config.yaml
model: "contrastive image-text model"
dataset: "simulated telescope pictures of galaxies"
train_examples: 97500
image_size: 64
crop_scale_min: 0.8
horizontal_flip: false
color_jitter: 0.2
tokenizer: "word"
vocab_size: 28
loss: "sigmoid"
embed_dim: 256
encoder_arch: "densenet"
encoder_norm: "batchnorm"
encoder_activation: "hardswish"
encoder_depths: [8, 15, 8]
encoder_kernel_size: 3
encoder_stem: "single"
encoder_growth_rate: 16
text_encoder_causal: false
text_encoder_width: 192
text_encoder_layers: 6
text_encoder_norm: "layernorm"
text_encoder_norm_position: "pre"
text_encoder_activation: "gelu"
text_encoder_mlp_ratio: 4
text_encoder_head_dim: 64
text_encoder_fused_qkv: false
text_encoder_bias: "all"
text_encoder_qk_norm: false
text_encoder_layer_scale_init: 1.0
text_encoder_parallel_block: false
text_encoder_inner_norm: false
text_encoder_positions: "learned"
init: "kaiming_normal"
residual_init: "scaled_by_depth"
optimizer: "muon"
muon_scale: "spectral"
lr: 0.017
momentum: 0.95
nesterov: true
orthogonalizer: "newton_schulz_5"
adamw_lr_other_params: 0.0027
gradient_centralization: true
steps: 9200
batch_size: 256
epochs: 24.2
lr_schedule: "step"
warmup_steps: 180
weight_decay: 0.01
adamw_weight_decay_other_params: 0.01
Rows from block 27 of the image encoder, named by matrix and row number. Rows with one number belong to one channel. Each number is 50 + 12 x the weight over its row's rms, rounded and kept within 0 to 99. All counts start at 0. After the name is the row's rms in percent of the matrix's.
# conv1: bottleneck pointwise conv (encoder.blocks.29.conv1.weight, 64x224x1x1), inputs 0-111
# conv2: growth 3x3 conv (encoder.blocks.29.conv2.weight, 16x64x3x3, transposed), outputs 0-15, a 3x3 kernel for each
conv1.14 100:30 63 56 32 52 35 39 35 59 64 38 45 40 69 64 58 50 57 35 45 40 60 37 61 58 57 58 47 48 53 47 69 30 49 44 34 50 72 61 46 58 72 58 62 34 54 58 41 31 44 36 55 49 59 39 51 62 40 53 66 42 59 49 44 37 44 31 43 43 54 55 64 49 45 47 59 54 41 46 49 43 48 60 42 33 36 44 59 52 60 52 65 58 50 60 28 45 53 41 42 63 50 39 53 52 42 47 39 52 46 66 86
conv1.15 105:43 60 65 45 56 54 38 57 19 61 29 37 24 46 56 47 43 56 43 60 62 62 55 43 72 63 34 27 20 51 47 64 62 36 69 61 61 69 38 41 49 40 52 49 51 61 52 48 65 55 54 57 61 53 32 50 40 50 68 60 53 53 51 51 50 40 35 49 32 45 46 48 38 56 43 49 48 56 69 55 54 66 42 51 37 46 41 49 48 71 63 57 55 54 46 32 59 46 51 56 63 59 49 49 42 46 53 48 45 43 57 62
conv1.16 096:56 66 59 65 32 78 44 52 61 43 17 36 39 53 53 23 57 64 44 58 46 86 51 68 42 42 43 50 41 51 40 48 45 52 56 51 30 58 62 53 61 50 56 56 52 48 22 46 57 44 63 91 57 63 57 45 55 24 51 37 50 58 48 65 66 65 37 53 56 61 52 53 75 64 52 52 36 52 53 40 42 62 50 62 45 25 58 56 28 33 50 35 64 47 47 59 35 55 56 48 39 26 60 66 42 32 49 41 51 73 72 36
conv1.17 089:46 47 49 65 53 46 70 55 51 49 39 58 66 60 45 34 46 37 49 49 66 36 65 68 45 57 47 38 68 55 37 47 48 50 64 36 60 43 46 52 46 64 43 51 26 49 31 44 56 53 39 66 29 47 56 65 47 69 48 57 70 38 48 58 44 34 65 55 54 69 49 64 57 49 58 53 66 48 41 65 59 40 38 59 45 63 52 52 57 41 49 37 48 62 41 44 57 51 50 35 56 19 41 45 50 35 39 53 20 61 55 11
conv1.18 108:41 40 59 59 54 50 45 55 50 62 46 72 41 41 73 69 63 65 41 36 27 63 47 41 45 32 62 47 46 33 55 64 45 66 53 51 42 43 66 70 63 49 69 55 42 66 35 39 46 51 51 73 29 46 40 31 51 32 63 65 54 49 57 44 68 46 63 47 55 50 48 44 42 48 57 50 65 34 48 51 53 43 60 57 52 60 59 47 54 67 60 58 47 52 50 55 50 57 47 50 72 55 42 22 59 42 45 39 51 65 46 68
conv1.19 094:58 60 34 23 76 43 54 57 54 46 42 46 60 62 42 40 52 55 48 61 59 51 57 63 53 50 48 66 48 38 40 40 42 43 50 48 49 46 53 41 62 24 40 48 60 50 40 48 49 25 49 85 57 38 34 64 64 61 42 43 30 39 32 48 35 68 60 76 53 43 61 55 61 63 50 54 53 46 59 56 66 35 55 49 51 57 38 63 68 52 51 63 39 52 44 58 63 58 62 37 62 53 57 34 56 35 50 51 50 40 41 37
conv1.20 088:60 55 59 51 35 50 48 48 59 58 41 33 44 45 44 35 44 46 45 60 46 59 49 49 51 49 52 37 36 51 48 42 57 43 46 53 40 49 47 46 50 44 50 55 61 59 47 51 60 47 53 50 46 59 53 33 48 66 56 54 70 64 47 54 47 57 46 50 43 46 48 46 41 41 33 54 47 46 48 55 49 46 57 44 53 52 72 51 40 51 42 38 54 55 49 52 53 46 47 30 52 51 69 49 60 59 55 57 36 51 64 45
conv1.21 093:64 43 58 62 66 63 56 54 62 59 38 35 44 65 50 43 47 40 32 54 31 71 56 40 53 44 57 35 45 64 49 62 60 76 54 44 45 42 51 51 56 44 66 39 43 54 36 32 53 39 55 62 43 49 51 54 42 58 62 40 56 49 48 42 32 43 49 49 59 45 49 54 60 57 54 67 48 54 41 59 44 52 43 47 67 52 75 55 48 15 52 54 54 42 49 66 45 53 37 46 48 38 57 49 35 58 67 64 45 61 45 58
conv1.22 099:35 58 55 56 47 58 60 50 59 37 46 23 35 49 45 14 55 58 29 43 76 74 46 59 58 62 36 66 70 56 41 50 58 47 46 45 46 45 48 46 30 52 57 39 45 39 25 46 43 36 46 64 51 41 56 49 50 63 36 36 23 55 35 52 50 53 53 76 51 61 62 50 56 73 40 61 48 66 50 47 37 52 41 29 49 46 36 58 47 45 32 37 61 60 48 44 57 39 58 52 46 34 41 51 51 47 49 61 65 52 68 66
conv1.23 100:45 47 49 53 37 69 54 69 66 38 42 47 64 70 59 45 51 42 56 54 53 80 59 53 48 60 21 49 52 58 42 25 44 50 53 45 45 41 49 43 48 32 39 45 66 45 56 29 60 44 58 60 36 57 47 36 46 51 74 36 41 61 51 55 51 63 60 37 79 53 45 42 66 56 40 53 55 47 59 58 46 56 57 38 53 61 39 52 45 30 45 67 37 79 42 38 34 62 44 47 45 56 57 40 36 53 51 53 55 33 53 59
conv1.24 107:35 42 59 50 64 45 61 59 29 63 47 42 43 42 70 79 34 32 28 47 44 47 45 52 65 62 52 38 37 61 58 68 51 58 72 52 46 24 58 62 36 40 61 34 63 45 45 48 54 60 58 47 59 42 45 54 56 45 50 51 45 42 69 34 35 45 48 64 33 48 58 42 49 53 51 55 42 31 59 66 32 60 46 48 31 42 31 52 46 49 32 65 57 47 53 64 42 37 37 43 49 51 49 47 44 50 57 40 33 43 38 58
conv1.25 097:52 60 53 48 54 54 59 39 32 56 55 53 47 66 40 37 50 52 51 49 43 41 47 39 51 56 52 44 70 56 47 60 46 55 66 44 57 44 41 46 58 56 60 40 41 51 54 51 57 66 53 32 45 48 40 43 51 60 46 45 53 59 56 46 51 41 46 57 42 54 55 50 47 56 57 53 49 45 51 45 57 49 56 54 52 56 53 49 46 49 56 55 55 51 58 35 48 59 45 57 43 60 65 56 51 54 59 41 56 60 50 50
conv1.26 116:29 49 37 60 42 67 47 38 66 50 73 37 80 43 55 60 41 61 65 56 67 55 32 43 57 58 78 50 50 72 39 54 37 44 66 70 61 57 61 46 46 61 48 50 29 56 54 43 48 52 43 48 40 60 61 45 55 35 30 61 71 43 33 73 44 53 55 60 36 49 52 52 33 37 50 35 58 43 37 67 29 40 60 43 67 42 41 44 77 31 57 26 63 61 53 41 57 45 50 44 46 66 37 36 62 32 46 58 59 26 36 48
conv1.27 096:57 48 56 46 49 41 48 57 48 60 41 44 64 47 43 59 40 60 56 45 55 72 62 50 48 46 39 68 62 49 41 61 45 76 73 49 41 59 50 34 45 44 52 57 62 40 44 16 47 51 45 99 54 37 55 52 66 43 39 58 36 44 47 34 69 85 58 62 40 17 43 64 59 37 48 48 52 46 50 52 57 48 54 53 51 55 42 59 66 40 60 38 39 62 68 57 48 56 47 27 51 45 51 64 50 37 49 91 28 45 60 52
conv1.28 095:46 47 50 50 47 48 44 68 40 51 50 52 37 44 41 63 45 34 54 44 45 77 54 50 54 64 79 51 63 32 74 51 53 41 32 53 48 58 70 44 48 46 38 57 39 48 53 44 60 66 48 61 50 49 38 65 56 42 51 46 35 62 49 46 54 65 39 49 53 59 46 55 54 42 59 54 42 55 54 40 53 62 66 49 42 50 58 61 47 53 44 58 44 59 61 47 43 46 64 58 50 38 51 51 60 62 40 63 58 54 46 44
conv1.29 089:61 41 52 43 47 68 60 60 56 65 69 51 57 41 50 60 52 38 57 53 55 48 49 52 51 50 60 39 60 47 45 50 58 47 48 55 55 55 68 59 43 41 28 40 52 36 47 48 45 47 43 48 56 46 53 56 52 66 59 44 49 52 47 52 41 47 43 51 61 31 49 42 59 47 50 44 64 50 57 48 58 46 39 49 62 59 43 50 40 40 39 52 45 50 50 56 57 40 57 46 57 57 55 48 46 42 44 47 49 66 46 52
conv1.30 102:44 52 51 54 58 56 78 57 68 41 38 50 73 65 47 55 41 47 64 47 22 20 63 45 50 51 46 32 49 40 30 59 47 77 40 44 55 36 30 39 43 78 52 50 40 50 61 41 53 50 55 56 52 36 42 49 57 67 52 58 50 24 37 49 71 62 43 58 56 42 43 60 59 55 52 60 68 67 41 64 62 53 72 58 56 69 50 67 80 42 50 11 50 47 52 39 58 42 56 56 57 30 50 45 48 48 51 67 60 44 38 47
conv1.31 102:57 58 61 69 31 50 41 38 56 52 47 30 46 44 58 40 48 43 58 44 36 54 43 38 46 45 51 40 76 33 73 61 46 68 48 52 62 60 58 57 48 61 55 43 37 66 97 39 60 80 62 51 44 50 49 52 33 54 53 56 52 54 49 72 61 37 49 47 53 45 67 62 50 72 51 55 42 49 57 74 66 47 38 81 47 45 33 40 43 38 60 50 61 44 50 52 50 52 64 62 42 63 39 48 52 57 51 33 50 51 39 16
conv1.32 099:58 52 41 42 65 34 32 58 54 42 48 52 38 61 53 58 40 44 51 37 39 54 42 42 50 35 47 53 47 35 67 67 45 58 49 42 35 57 60 53 50 48 48 52 47 47 58 56 53 60 66 59 49 50 36 56 47 40 43 45 64 46 58 26 51 53 31 61 61 43 40 43 44 53 54 42 45 60 48 59 49 46 55 68 51 46 55 52 41 61 48 43 39 48 44 49 52 64 52 44 50 48 46 54 48 40 53 55 49 45 53 38
conv1.33 096:53 38 55 46 48 45 53 51 65 53 48 52 45 57 54 51 45 46 52 52 49 45 50 51 58 40 54 50 45 48 51 53 60 53 56 50 56 55 48 52 62 43 54 49 43 47 47 60 46 51 49 59 51 51 49 46 45 59 53 45 58 46 50 55 48 56 57 51 58 51 34 44 55 45 48 44 59 46 42 56 50 51 50 36 59 44 61 49 55 53 51 63 44 52 36 55 46 40 57 60 53 49 53 30 49 53 53 50 58 53 56 57
conv1.34 114:51 50 39 46 42 38 47 58 40 44 34 84 67 32 49 61 68 47 35 50 51 44 40 65 50 33 71 52 65 43 32 37 43 46 41 66 47 40 53 48 57 59 74 46 57 57 36 48 45 52 61 36 55 65 51 34 57 45 32 44 60 50 53 67 54 67 29 46 51 47 60 56 51 40 67 59 43 43 52 49 35 45 55 66 59 36 58 41 37 46 55 56 25 57 40 47 34 57 49 37 50 49 56 49 52 66 78 29 75 52 48 60
conv1.35 109:34 41 48 52 39 51 51 48 40 58 37 41 49 52 52 47 49 50 44 49 61 72 62 45 51 71 29 55 56 88 79 51 43 47 40 55 65 45 47 43 43 40 46 47 36 41 41 75 56 69 34 54 35 79 43 41 44 45 25 84 18 63 31 50 57 50 58 45 46 55 41 41 51 55 40 59 34 38 58 42 38 56 55 27 26 53 40 57 57 28 35 36 53 39 52 31 40 55 38 45 52 59 75 58 52 37 46 50 64 31 52 49
conv1.36 098:58 46 44 41 34 43 56 60 46 56 54 55 49 59 48 63 48 55 57 52 58 58 61 42 61 45 63 32 64 56 46 58 69 48 50 40 40 49 47 51 35 37 53 43 43 36 53 42 41 57 44 72 36 51 46 50 57 63 68 30 47 54 71 45 47 54 48 56 52 54 53 46 59 45 42 54 38 53 44 44 58 48 45 38 66 38 48 52 44 62 50 52 50 49 59 44 45 46 56 62 40 61 56 42 37 55 44 42 49 55 52 57
conv1.37 098:24 59 50 53 45 57 47 57 47 44 49 38 53 49 64 49 52 58 48 46 51 76 52 56 36 54 54 54 63 65 51 54 29 56 45 52 53 29 53 53 38 53 67 49 21 34 24 51 56 54 48 86 37 59 37 51 42 29 42 67 46 64 46 64 51 52 51 75 59 67 49 54 67 51 46 62 59 41 64 35 54 52 65 60 26 61 47 53 44 37 39 47 64 56 56 48 21 63 49 45 58 25 43 28 56 54 51 57 52 53 42 60
conv1.38 089:49 63 53 45 47 70 60 63 48 50 45 44 31 32 68 52 64 43 48 31 47 76 49 38 59 59 58 42 56 29 66 79 39 44 58 41 57 47 50 50 49 65 75 39 50 38 61 44 57 50 30 42 56 42 51 47 48 50 55 35 50 58 50 43 38 39 65 47 51 44 58 53 60 37 46 54 42 40 44 44 35 46 42 50 51 49 44 50 53 56 45 52 45 36 61 34 65 45 69 48 62 42 45 31 53 48 59 72 52 57 70 66
conv1.39 103:60 46 48 60 42 44 54 54 52 42 55 43 45 53 38 24 57 50 42 48 42 33 40 44 60 46 62 54 42 59 56 57 49 46 58 43 52 43 50 55 65 52 48 45 45 59 51 49 51 71 57 53 47 65 55 57 51 62 41 62 44 51 64 36 47 47 54 48 43 58 54 53 44 57 53 56 53 63 40 55 52 49 47 49 62 52 50 45 40 33 54 44 54 49 62 46 49 43 42 57 48 53 42 55 44 40 53 57 42 52 50 36
conv2.14 085:22 37 38 38 40 39 71 51 58 73 56 48 52 61 44 68 54 41 58 55 46 70 54 48 59 65 54 51 49 44 46 43 36 43 48 34 40 51 57 36 40 45 47 48 61 33 39 58 39 52 38 49 38 42 60 71 52 57 45 41 34 60 58 47 53 55 60 54 44 52 64 46 38 50 41 41 39 43 28 26 50 52 93 70 63 63 65 51 57 51 72 52 56 66 51 63 62 52 46 33 43 29 31 35 36 32 30 39 60 56 86 48 54 66 73 62 76 43 46 52 59 57 51 68 60 66 42 45 52 27 41 57 49 42 58 54 49 45 47 39 43 59 41 45
conv2.15 077:53 35 36 52 69 53 49 42 65 43 43 51 56 63 39 68 54 38 29 30 25 48 21 33 47 31 24 33 48 56 35 10 32 48 49 47 58 63 51 47 58 51 57 46 46 58 35 30 30 36 41 45 35 37 41 49 56 45 46 47 54 49 52 51 42 22 45 57 57 38 47 37 51 32 46 45 42 44 33 50 45 45 55 45 50 48 25 45 33 28 51 53 54 81 69 56 69 65 40 36 38 49 45 43 48 42 34 37 66 56 48 52 54 47 43 44 62 44 31 54 46 31 52 53 38 62 51 32 55 37 44 56 31 43 63 56 31 53 72 56 45 50 55 52
conv2.16 093:57 52 69 51 58 53 55 56 57 47 50 63 37 64 62 53 44 47 42 54 43 46 38 34 19 41 47 44 60 52 47 50 39 63 29 68 46 55 43 58 31 51 53 57 44 35 36 39 26 38 26 15 33 43 48 43 36 44 59 45 41 45 63 44 46 20 49 53 43 45 34 53 50 40 53 54 40 40 53 34 46 56 54 63 40 37 28 60 37 39 41 63 29 73 70 33 36 70 45 54 42 46 45 60 57 40 64 48 59 47 45 53 41 36 56 28 57 31 23 33 23 25 29 42 46 48 45 62 37 45 53 59 48 55 46 50 73 49 60 58 46 45 54 38
conv2.17 096:31 57 27 54 53 53 51 51 38 47 44 27 37 53 45 53 63 32 52 50 57 56 34 50 39 59 51 53 36 47 36 48 56 51 48 53 72 64 54 60 64 68 68 60 50 86 63 69 67 67 52 68 60 68 82 68 67 54 46 76 56 47 52 42 43 57 43 67 61 47 49 52 43 50 49 40 49 47 47 58 53 67 62 68 53 58 78 72 62 62 27 42 43 40 36 39 36 33 43 46 66 45 50 53 62 39 56 40 45 63 52 50 56 61 42 58 63 47 54 45 44 53 47 48 31 49 30 44 41 37 40 35 49 22 44 25 25 55 42 44 38 43 49 44
conv2.18 100:41 29 27 33 45 58 65 54 53 48 59 43 43 65 58 39 37 51 57 63 45 70 53 66 66 53 54 50 46 59 61 59 41 61 53 54 63 63 63 54 72 67 50 55 48 49 57 50 63 38 51 27 42 38 65 75 60 56 65 49 71 60 67 46 68 60 52 45 50 59 58 50 40 53 48 37 50 53 55 42 41 79 83 73 46 62 65 67 66 83 70 64 73 59 59 58 60 63 58 51 45 50 63 44 42 52 67 52 51 62 66 73 58 56 64 55 73 56 45 59 68 57 53 69 53 58 63 53 58 59 62 56 51 48 33 51 47 36 46 38 40 41 39 41
conv2.19 113:53 66 54 49 38 58 57 42 38 74 65 71 63 56 75 82 84 72 52 54 69 47 52 52 48 31 40 55 57 47 42 45 42 59 55 55 51 47 53 38 54 43 42 50 49 82 72 80 77 66 77 78 66 69 39 31 44 40 44 30 52 45 37 46 53 45 49 50 59 58 61 44 57 66 65 52 65 53 63 64 58 58 53 49 50 66 51 63 57 61 42 42 54 30 37 44 50 38 43 56 49 53 59 60 51 59 44 57 53 56 43 56 62 61 50 69 53 60 54 46 59 51 47 48 54 55 52 44 39 53 47 50 58 42 46 43 37 34 38 34 41 30 38 26
conv2.20 138:61 44 70 41 39 44 41 46 64 47 42 52 40 43 42 44 36 35 53 49 48 51 39 52 45 47 50 60 54 62 47 52 54 58 60 66 36 39 35 53 40 49 44 47 40 54 46 37 50 54 43 42 58 44 34 42 36 34 54 40 43 42 32 38 46 45 43 47 42 43 49 31 28 42 43 40 37 38 32 38 38 55 54 46 42 46 43 44 44 32 42 47 47 59 43 36 40 39 41 56 54 53 50 30 56 59 47 55 45 36 45 46 29 45 63 49 56 29 34 26 27 18 19 36 37 32 76 70 77 77 63 64 74 81 72 61 55 56 59 57 66 67 57 48
conv2.21 101:58 43 44 54 61 57 52 46 54 47 45 44 47 38 34 45 33 47 44 56 58 46 54 62 29 50 56 39 35 34 29 21 31 45 39 34 63 60 58 66 66 58 73 62 63 69 46 50 40 50 55 56 41 42 83 65 68 55 42 50 51 49 48 65 71 60 55 62 50 33 49 52 68 51 59 68 56 60 70 62 55 85 75 51 60 39 45 55 53 34 59 66 33 65 54 48 59 68 52 29 41 47 33 41 45 43 49 36 45 43 36 42 51 45 40 59 52 43 47 56 28 67 54 40 48 50 26 43 36 43 41 41 28 24 42 42 49 40 57 44 34 45 52 40
conv2.22 095:51 54 61 39 38 59 34 54 38 60 62 63 63 59 74 59 54 68 45 37 57 21 36 37 33 40 46 36 40 59 50 54 48 40 62 68 45 52 73 59 55 57 50 42 56 91 85 69 68 62 71 63 78 73 53 44 63 51 38 45 54 53 37 61 35 46 41 43 40 54 50 46 44 38 38 48 38 47 47 35 51 61 55 47 60 40 49 51 58 52 54 35 44 27 23 41 39 34 45 41 34 59 41 46 46 67 51 60 51 53 49 50 58 37 51 57 37 51 59 61 38 41 62 36 53 31 35 41 59 40 42 45 54 52 51 56 68 33 65 63 53 59 58 36
conv2.23 112:43 50 59 43 60 52 56 47 58 44 50 41 52 54 66 46 49 51 38 42 49 42 46 54 35 41 43 58 61 61 59 63 52 46 59 54 60 54 52 60 58 48 60 55 54 60 63 60 62 40 56 56 58 52 47 57 57 34 46 41 43 38 56 41 50 44 47 81 49 47 52 44 57 52 61 59 54 60 69 61 68 83 64 68 68 53 69 80 73 65 41 88 47 62 97 65 43 82 52 43 32 34 40 44 40 40 35 56 70 62 53 55 61 70 40 59 35 57 55 47 45 57 59 54 34 59 54 48 54 56 61 48 49 51 37 45 54 38 54 81 49 51 67 42
conv2.24 113:43 17 45 40 34 55 50 51 46 69 58 48 64 66 58 67 49 52 55 39 49 48 54 50 39 52 58 59 53 64 60 54 57 39 55 42 56 59 51 65 55 54 57 57 62 38 37 31 47 45 25 35 48 42 58 55 44 57 48 38 45 43 33 49 50 44 56 54 55 47 57 58 47 61 41 63 49 47 41 51 33 61 65 46 69 60 59 47 45 51 60 64 62 61 82 61 59 61 71 34 27 32 38 40 28 34 33 27 70 61 65 62 62 65 70 61 71 54 66 57 62 74 59 59 58 61 54 66 54 61 58 44 48 52 50 28 33 35 28 37 37 27 39 32
conv2.25 126:49 45 47 40 36 31 58 49 47 40 43 49 44 40 51 30 45 23 58 47 44 50 51 61 39 45 40 82 76 74 74 77 91 78 71 74 56 57 48 63 63 60 48 52 43 48 56 52 47 56 55 48 58 51 40 43 30 42 49 55 44 52 36 36 50 43 49 45 39 34 36 30 55 52 53 58 61 62 47 57 38 56 50 40 52 62 43 36 35 39 48 45 48 43 47 50 49 42 26 50 44 43 45 53 40 55 54 62 40 31 38 46 36 41 54 57 50 58 50 59 47 49 63 63 74 77 44 39 52 53 44 52 69 58 76 59 56 68 65 55 58 72 58 63
conv2.26 056:46 43 51 63 20 44 43 47 59 62 51 56 47 49 66 85 56 44 18 59 50 37 43 26 60 57 43 45 57 45 60 65 59 54 45 66 40 43 57 43 48 30 61 66 57 04 46 42 30 56 36 30 53 42 66 68 73 58 64 52 49 55 59 37 40 55 44 38 23 64 44 41 61 43 40 51 55 56 45 60 54 67 56 56 53 68 28 57 49 58 76 52 35 66 62 58 62 53 71 54 49 64 44 54 55 39 56 47 43 61 61 53 63 53 46 56 40 51 43 71 61 32 50 49 53 57 43 35 49 54 46 43 41 38 42 41 37 49 48 33 64 52 57 57
conv2.27 089:49 63 64 43 42 58 41 53 42 56 41 70 55 56 67 66 74 67 34 54 32 43 67 41 32 41 34 54 48 50 55 51 57 55 58 31 38 58 54 56 51 53 48 45 55 77 73 69 85 64 65 73 77 61 37 35 42 41 54 58 64 48 34 50 45 48 27 50 59 43 58 42 72 62 52 52 45 58 69 48 48 68 52 36 61 66 52 58 51 41 49 35 59 62 43 48 48 61 37 31 36 43 28 44 51 47 42 45 57 63 64 59 76 68 53 48 51 65 61 44 47 31 50 42 36 63 41 44 43 61 49 59 57 45 40 76 64 38 57 62 45 65 60 46
conv2.28 094:44 45 57 34 38 50 52 62 55 52 55 49 45 49 75 48 58 48 57 60 46 50 38 51 50 51 45 54 61 54 57 65 57 56 57 71 50 52 49 34 65 51 49 52 61 53 48 59 37 55 40 46 46 38 43 68 38 39 54 42 39 68 42 30 34 35 35 35 45 36 40 40 30 51 47 36 50 50 31 56 48 31 48 42 39 46 44 47 45 41 43 44 56 59 47 54 28 58 47 55 50 72 53 41 41 67 52 58 74 58 46 60 59 69 61 38 54 82 81 59 73 60 50 68 58 59 76 43 39 58 22 11 31 17 37 68 54 47 69 52 49 57 50 45
conv2.29 118:49 54 51 44 47 55 49 44 62 45 48 53 41 42 40 42 44 41 49 48 63 52 49 59 49 53 40 50 50 65 52 47 67 53 52 56 37 46 42 28 46 42 29 43 30 43 47 49 62 43 46 53 43 47 34 42 44 34 41 49 28 48 34 20 37 47 42 46 53 23 41 30 38 45 36 36 55 39 36 39 40 35 45 40 37 48 54 39 39 42 42 51 40 30 44 54 43 45 42 64 50 52 60 51 55 79 57 68 76 60 55 82 63 39 81 56 58 74 63 65 70 62 52 75 61 68 74 55 33 63 51 45 84 66 55 53 55 64 59 44 57 62 60 49
conv2.30 099:61 72 68 53 44 53 46 48 49 49 50 46 64 70 63 60 68 59 56 52 54 57 50 56 53 30 44 48 41 39 37 48 48 45 59 55 46 52 38 51 46 56 30 55 57 99 88 80 65 68 86 87 67 72 39 39 58 38 48 44 49 46 52 53 65 69 75 68 40 61 56 52 42 45 52 44 38 43 43 54 46 49 62 60 51 56 71 56 56 62 45 59 41 51 60 54 51 48 56 51 44 58 63 52 64 49 51 48 65 51 41 65 74 45 44 59 62 54 63 54 53 57 53 61 56 60 44 42 46 53 59 44 48 30 58 44 52 47 54 64 35 43 57 39
conv2.31 099:57 54 50 46 46 45 49 44 33 55 52 53 41 48 66 50 53 42 28 40 27 55 29 19 38 34 27 49 39 37 36 34 43 34 39 31 54 41 52 58 61 43 47 67 46 38 35 27 36 55 28 31 38 36 57 55 56 49 37 67 56 53 74 60 61 67 55 61 61 69 78 70 42 32 42 50 38 44 36 36 26 32 51 44 49 54 46 47 47 51 37 47 43 46 43 36 68 67 53 68 64 70 68 67 49 66 57 50 31 51 39 50 57 37 40 48 51 61 56 47 59 68 47 61 58 55 51 47 42 45 37 39 42 55 59 43 41 46 49 53 66 45 26 67
conv2.32 121:58 48 52 46 59 50 29 50 52 46 57 47 40 36 52 35 39 50 59 45 47 43 45 40 62 46 44 34 43 41 37 53 37 43 55 29 63 49 62 57 46 67 80 64 76 39 45 44 47 42 47 51 44 46 49 51 48 28 52 59 40 44 60 58 54 60 33 47 52 43 40 62 57 55 73 55 50 67 71 69 63 48 59 55 63 52 58 61 53 57 52 51 60 56 40 48 61 46 54 46 38 45 27 32 39 42 41 43 56 61 57 52 62 62 59 65 65 48 43 51 23 27 36 33 28 37 49 65 48 39 60 51 40 44 45 83 73 74 69 73 66 66 72 80
conv2.33 152:51 51 58 44 41 41 52 56 56 30 27 42 36 43 35 28 38 29 58 50 54 54 32 48 49 38 50 43 55 55 57 60 50 47 54 58 35 38 41 38 44 44 32 38 45 44 49 53 56 48 46 46 50 45 26 32 34 45 53 37 41 43 32 31 44 29 39 50 37 37 41 35 41 44 39 41 41 39 38 42 38 42 36 38 37 48 42 44 43 48 33 38 28 43 48 40 38 41 31 64 49 50 58 44 50 56 66 61 75 61 71 69 60 64 67 60 69 78 71 64 66 60 61 66 70 59 71 68 62 66 64 70 61 68 64 58 66 56 59 55 47 55 40 55
conv2.34 121:42 62 51 68 59 56 64 59 43 48 32 30 38 48 54 40 51 46 81 63 71 55 44 37 65 63 71 55 71 41 48 73 51 60 60 35 51 45 21 47 55 59 43 51 46 73 75 75 78 67 72 65 74 84 58 49 51 35 35 50 47 42 50 61 45 68 68 38 55 73 42 73 58 48 50 49 48 59 53 48 51 58 60 55 39 24 39 67 54 68 49 42 55 61 46 52 62 59 59 49 45 46 62 46 42 41 50 55 34 31 40 41 48 36 51 43 45 61 59 53 45 42 43 56 51 50 51 33 56 47 38 51 46 45 35 47 46 56 41 32 47 56 56 61
conv2.35 079:22 41 21 16 41 60 46 42 37 37 39 56 48 43 44 54 70 56 26 31 27 44 39 52 31 58 52 39 26 36 54 52 53 59 44 58 71 57 70 49 52 56 61 46 33 59 49 47 48 50 53 51 32 58 68 62 62 67 60 57 76 65 66 37 47 57 57 70 48 37 46 38 46 58 46 47 57 59 55 61 54 73 45 56 46 44 39 59 48 53 47 56 31 44 51 48 33 31 22 36 37 50 32 54 36 59 53 49 53 60 48 56 37 52 63 50 30 35 54 43 46 56 49 43 41 40 52 63 43 57 67 29 51 38 49 47 65 85 55 53 54 47 57 40
conv2.36 143:48 44 52 42 36 48 56 48 43 55 61 72 55 45 55 51 58 53 56 51 48 42 39 51 43 49 45 42 30 48 35 41 31 38 33 33 50 44 36 47 46 42 50 53 41 45 57 44 43 58 51 45 46 43 54 58 52 62 49 47 55 39 47 69 60 59 68 63 69 69 78 63 51 57 59 62 62 50 45 55 51 54 49 47 59 54 50 48 54 50 65 57 67 65 50 60 61 70 69 25 32 35 24 21 25 39 28 30 25 28 28 35 32 33 23 34 31 45 42 42 34 22 46 38 30 54 49 47 50 39 35 36 52 38 55 42 39 46 46 50 53 39 42 38
conv2.37 084:32 44 43 44 42 52 24 28 27 44 45 50 43 46 69 51 61 37 48 44 13 56 50 54 46 46 45 56 30 42 31 33 51 52 55 47 44 45 51 38 56 50 33 34 52 42 45 37 39 33 31 24 28 21 66 42 58 59 61 39 54 56 49 53 56 60 38 61 50 69 65 57 51 38 42 38 60 43 31 70 39 48 46 40 47 53 41 43 39 44 39 60 39 44 69 53 45 51 49 54 48 54 54 58 46 60 57 49 52 41 46 64 35 56 39 29 48 72 54 63 40 37 43 61 47 38 59 62 54 58 37 18 38 19 32 70 60 66 65 64 53 55 53 44
conv2.38 089:35 60 56 55 55 53 57 51 50 60 33 50 46 45 30 40 57 47 52 46 38 30 53 47 38 53 40 61 46 44 63 52 57 60 56 43 77 64 58 74 56 66 65 56 43 40 54 47 54 38 41 39 46 55 45 46 73 44 37 43 40 45 60 30 35 55 57 52 59 40 49 51 62 67 57 71 52 61 76 66 80 53 61 42 56 48 55 50 61 59 48 68 52 51 72 64 41 53 63 35 38 71 47 48 49 60 47 55 49 23 41 27 28 40 31 38 44 42 30 55 23 23 28 28 23 34 59 53 65 49 56 56 35 40 53 58 40 36 47 61 40 45 44 45
conv2.39 117:58 45 43 51 43 56 46 37 51 48 64 66 59 66 57 54 58 48 55 55 58 49 52 39 46 45 47 49 45 46 46 51 56 51 53 60 45 49 42 37 46 43 37 39 32 59 46 52 41 53 50 55 40 50 33 41 41 45 42 39 31 34 44 35 49 27 44 42 28 29 32 29 39 51 48 45 50 43 32 39 37 47 72 48 50 65 59 41 43 45 45 43 50 42 43 50 31 37 32 78 67 57 76 59 65 70 69 73 51 36 38 47 34 39 65 52 57 48 39 40 32 26 40 67 56 57 77 59 60 69 67 65 71 67 77 51 62 53 64 51 68 80 56 61